Rows from block 4 of the image encoder of a small image captioner, named by matrix and row number. Each number is 128 + 24 x the weight over its row's rms, rounded and kept within 0 to 255. All counts start at 0. Numbers have three digits each. After the name is the row's rms in percent of the matrix's.
Before each channel's rows are labels from the 100 images, of 14976, where the channel reaches its highest value: "colour at peak" is the nearest of a few named colours to the mean colour under the peak. Only what is clearly more common there than usual is listed. The data: small renderings of single solids in any pose.
# r30: branch 2 reduce pointwise conv (encoder.blocks.4.r3.0.weight, 48x192x1x1), inputs 96-191

colour at peak: black
r30.45 104:135119126130118110112122150116132127138144136096053098125106095119132128109152135117140114170101148123110162137119115129109107088100220117132095119094098110134151118114133139134123121103130133122148123186148121113170120133121134130135094109142131117136100106130140165123131107074128128139

colour at peak: orange
r30.6 096:137133181145117145128136121142140126150139171111102165093132120124142166099117139123133133116148118109146115108107134113108174156137127110106122115134131120107083102136111128140110117121128154113140153138095130107094135126120129091143108089133138123143093111123126117122124127129147104137

colour at peak: red; blue
r30.24 099:136123138132133144120111154161150110150113085155137123075123109140127148151152128147118150136131067114095129121137117142089121167134122142129166086118071148110133128103135135132117124163089141149104100110147128107093124142139136131140119126138147142139133157134131140137144129134135143119

colour at peak: orange
r30.0 099:128154140114120163127106141123147149084115092132130155123119115124086115151071104135100162130118092104127107093103111133087105096128121100108177153137134110144127132154143086088124111137128163143091108119122109124132120114133117118115094091125120128115122158128124149154145158137140150137

colour at peak: white; pink
r30.1 098:138157115144160139116132177121107165093160142142092147172101145152163128106148152163091113102157149144131121127136142138141164095152131147135145148122079144128109136153142119177132110124119131140118108201152129134155114141126122129128134137106119114096111138118130150152138105112109139090

colour at peak: blue
r30.10 097:087106130122108148110150090111123091127131112102089134126127120086062127136116121154097130120111076100098089132117105100087130110132138091128158103122091124124104125072126111120124139089110138094102120076099102088083150164150134131135096122145179111130097138130139138085113134104155150140

colour at peak: black
r30.7 094:142136098092158129101146129138122133116143104103096126144122137103138080109084098141164134183123146151084144132139111136132159098133119141154142093109118145090137152149139091082129146145121130141090137099111120150075126147144132143136136119098152161129117124132133154152119112140163112088

colour at peak: orange
r30.38 103:145116102138147146128131142106108123102130132105131131111137140115142123093111139144103091121126159187150177138113137092168117138112166119129111109093177106159120130131092106121114110115160126114176159116148143100145139133124117120135123092145132110113128155131127136109123123097113151137

colour at peak: grey
r30.8 096:094108152154121137187113099138122109110070102130193103146104103126087137117108114091107116108095123152153140150090136120139142097124094129089087153110121097105117098150065079112139101134160128125088142123083121151101143147138129133111127106114145120108099149116105099139131119106105111138

colour at peak: black
r30.15 094:127143171097115160116141137144113095105152145152128114094126134095137102081130143148151128123141149106143129116130135104142153188134165154072148144136143123126156111135105101155146079167183136132130142137143136135120130168152139138139164155100125140124127149173141156130150133120152142092

colour at peak: black
r30.22 099:129158112086133114103123131143113168105098098124103131137114128092078142149100104142103136122122109132150140130132140077088102088124146107093112158112139137201112155082130088134087112107111135126090072142099141107133132145136129113123144139125160126121164133126133133136136133133122139095

colour at peak: pink; white
r30.4 111:128128122068122090179138142117112164116163125144064123161131147145119103144108129116140115118183134136131129118145127138123098164140137132151140142121154103117107094109122143163095129142104192086179153128116122143170133111126122111121095107150114142119120117133138143119113111118125128130

colour at peak: black
r30.19 103:147139156116127128130164136154133146141184139139104113132123098092168151115143130126124118120125181135094163119140166135124153199115146143110121117116137132067157147138127107118166112170098147115165133139144117145125138102110144095132160140109129125155149104113109121112109139126153113138

colour at peak: red; blue
r30.41 093:083130146134147163128140078084114099130118154144147119150097146125150135182120170127122110085112101121162145143121107151148100086142070126124125120135108139150113136116137126086158127107126131093133126091118105109090126100108135114109124119114162129120117138119129114158099134144111135117

colour at peak: pink
r30.47 100:123121126092119093119150155143107147151119104120120132126135113121128083118092124132155132152144163100119157129107105134154091209107133128100128097133133106153094120145120060133118122185138137147138141123192119161099139131125103104116140130115122123091155143134115146119110135117112131141

colour at peak: white
r30.20 105:117117116135088115071166089144112137139137131126192102115131122139130130113133122088091134082117154101122136129106098116139141136137149125101124125108133120080102090089076142093123099155118119133157141109139104141138141120105136118106105130138107134114109119114103129113126134115115131100

colour at peak: pink
r30.39 103:136158122170141099101102140108117104150104101102153110117108111175125170110149135102128111111113178160099134182125132123117164141161127124125135127134180126111168089142132126097134055124115140117094143153102142117127106130103108104137126117111117118125122126136123101130097127112139111106

colour at peak: green
r30.34 096:121132099132120126114128127115094113127119132108147130129081116137147142167136151109142118106121096138065065101121144157153132194152110124161148120141105141179136108139154123082103153137125088132148182116113145129137132123139139106104097118133144132109136136143132116142111163132119138127

colour at peak: brown
r30.14 102:106129080133114129135100110118120082094095142126107128111114127106141119127118131153130142083119100095161158137138097122139130141111127115147094122091174133176147162151134140136120109143182120121118147113128095084138138140143139100123141124085124120119108105144127118121134135112148122089

colour at peak: black
r30.5 097:118125126086129169145133085118132144139116125107104125162120122101106100156112101133106142108102043121184118118133103128106110074109118133149144142130124116105108106126134149147111095104158131101139133127107098109167124149177127159105114149123128128111128150122144136123127135132124149102

colour at peak: red
r30.23 099:110108129106123144117107114121132087103096113134164127120122163128117152104097127138147118116115125112119141112122095044102128147136140126159126117065107100143126150104153097079119115093158144132079135099127096121093118100114116145113107137139138118147141125121115106131136112114151118105

colour at peak: pink; white
r30.12 103:145136128158118103116134147159115139133122131122095103110112126150156150087157091108177128118096150187120120129124094086106118118115134148094094144140139092114149132116108107109137126147134133133102107147092104105120114133111125125120119128131097125111130118138093108115117145131122103118

colour at peak: black; green
r30.18 099:128112128127112125113148151108125098093105113135129148099142125123140124128178101140120105107106197139134129151109102065120067113125110128121116157086111141121079118121122118129111141111126116138121055114122124120146114167152121123117125148088118152126145165156163145149137149134157139133

colour at peak: orange; green
r30.2 092:136116111094158129119132117136126142145096084120116104099131126107139106140096118092110130144101100134126104135096106082101118120132112109116125103094125129143129078099072116120079089103093076103089128076124108094151133143160146125148108123165151138117141106146144181110136119119155135093

colour at peak: black
r30.35 098:123102138109119088176124091110153110155117115115107142099109119091096168122076116124109111131140130141109172143121116117109155117128150126134132135092144151139152098144108100172149106126119125141120136132111130128151118128113133124114152123114117144103133112137112124154116136145151134104

colour at peak: purple
r30.43 096:123124139135150162120121125082120130115119100136106120144139149128131142117145108119102125122152155111127135136136130131112096105102102136132157126105125121109118130119106088117110122151137138123087086109123115120135104157109125111142140080094104104148105138120154113121093098113136134115

colour at peak: brown
r30.11 097:139122146121140121174120179051129124149120107130128121109120131108140127132126127120172136167108116117150179125151108116111096143138122141163112112148137156155110138125125134124109134134143142133156132149120110103120139113138136129130161112122139125119112118118142125147101107126164114089

colour at peak: grey
r30.17 096:135134146157134151118120114129147169121127139137155113131131112123132113114127117134119137164163113123120107129136194137102147203158136127137148070159195117176119112156121135105143110141093169128101114160111150123141143119129149143126118161121153132153123176115134133155161134146122141167

colour at peak: red
r30.37 094:119123099126124091122121131136100136124103132119129109104128102187120110090088135158107126103156137166109090132102140134161168169117113123116132098156123129128108160148118112134142089118120103143121160105140114141130132133153127120114130123149136127133110111131130143136181128128153109128

colour at peak: pink; white
r30.28 095:151123091155131081140155129139135090110145157137111154136136166162152095144120102117128142102118115116142129122142138108093108124130175097144134098113122094068128105130162201108111129122128168090117108122097118095186147153127137105149134130119121134139154136121109141126122141130114095113

colour at peak: brown; black
r30.46 101:139105155150145072189121123112138118111100128122141139129111102172122096135090132106107110127141128150202116184094067099143073114105104131175079140120143127146145111154120133169101108144160147104173165145139129105182128128137111131106112141141135135137120149130118099134148128109095126115

colour at peak: orange
r30.40 106:129117100112109158103119113126115178137123114129165114105138136162129142159100153107093123139159123116130136151138160186162089127111089132161107076130131152183117088142130167164098148148107118133139207119150149118129145139124141129110104151144124105075137134152125138131120109119091152106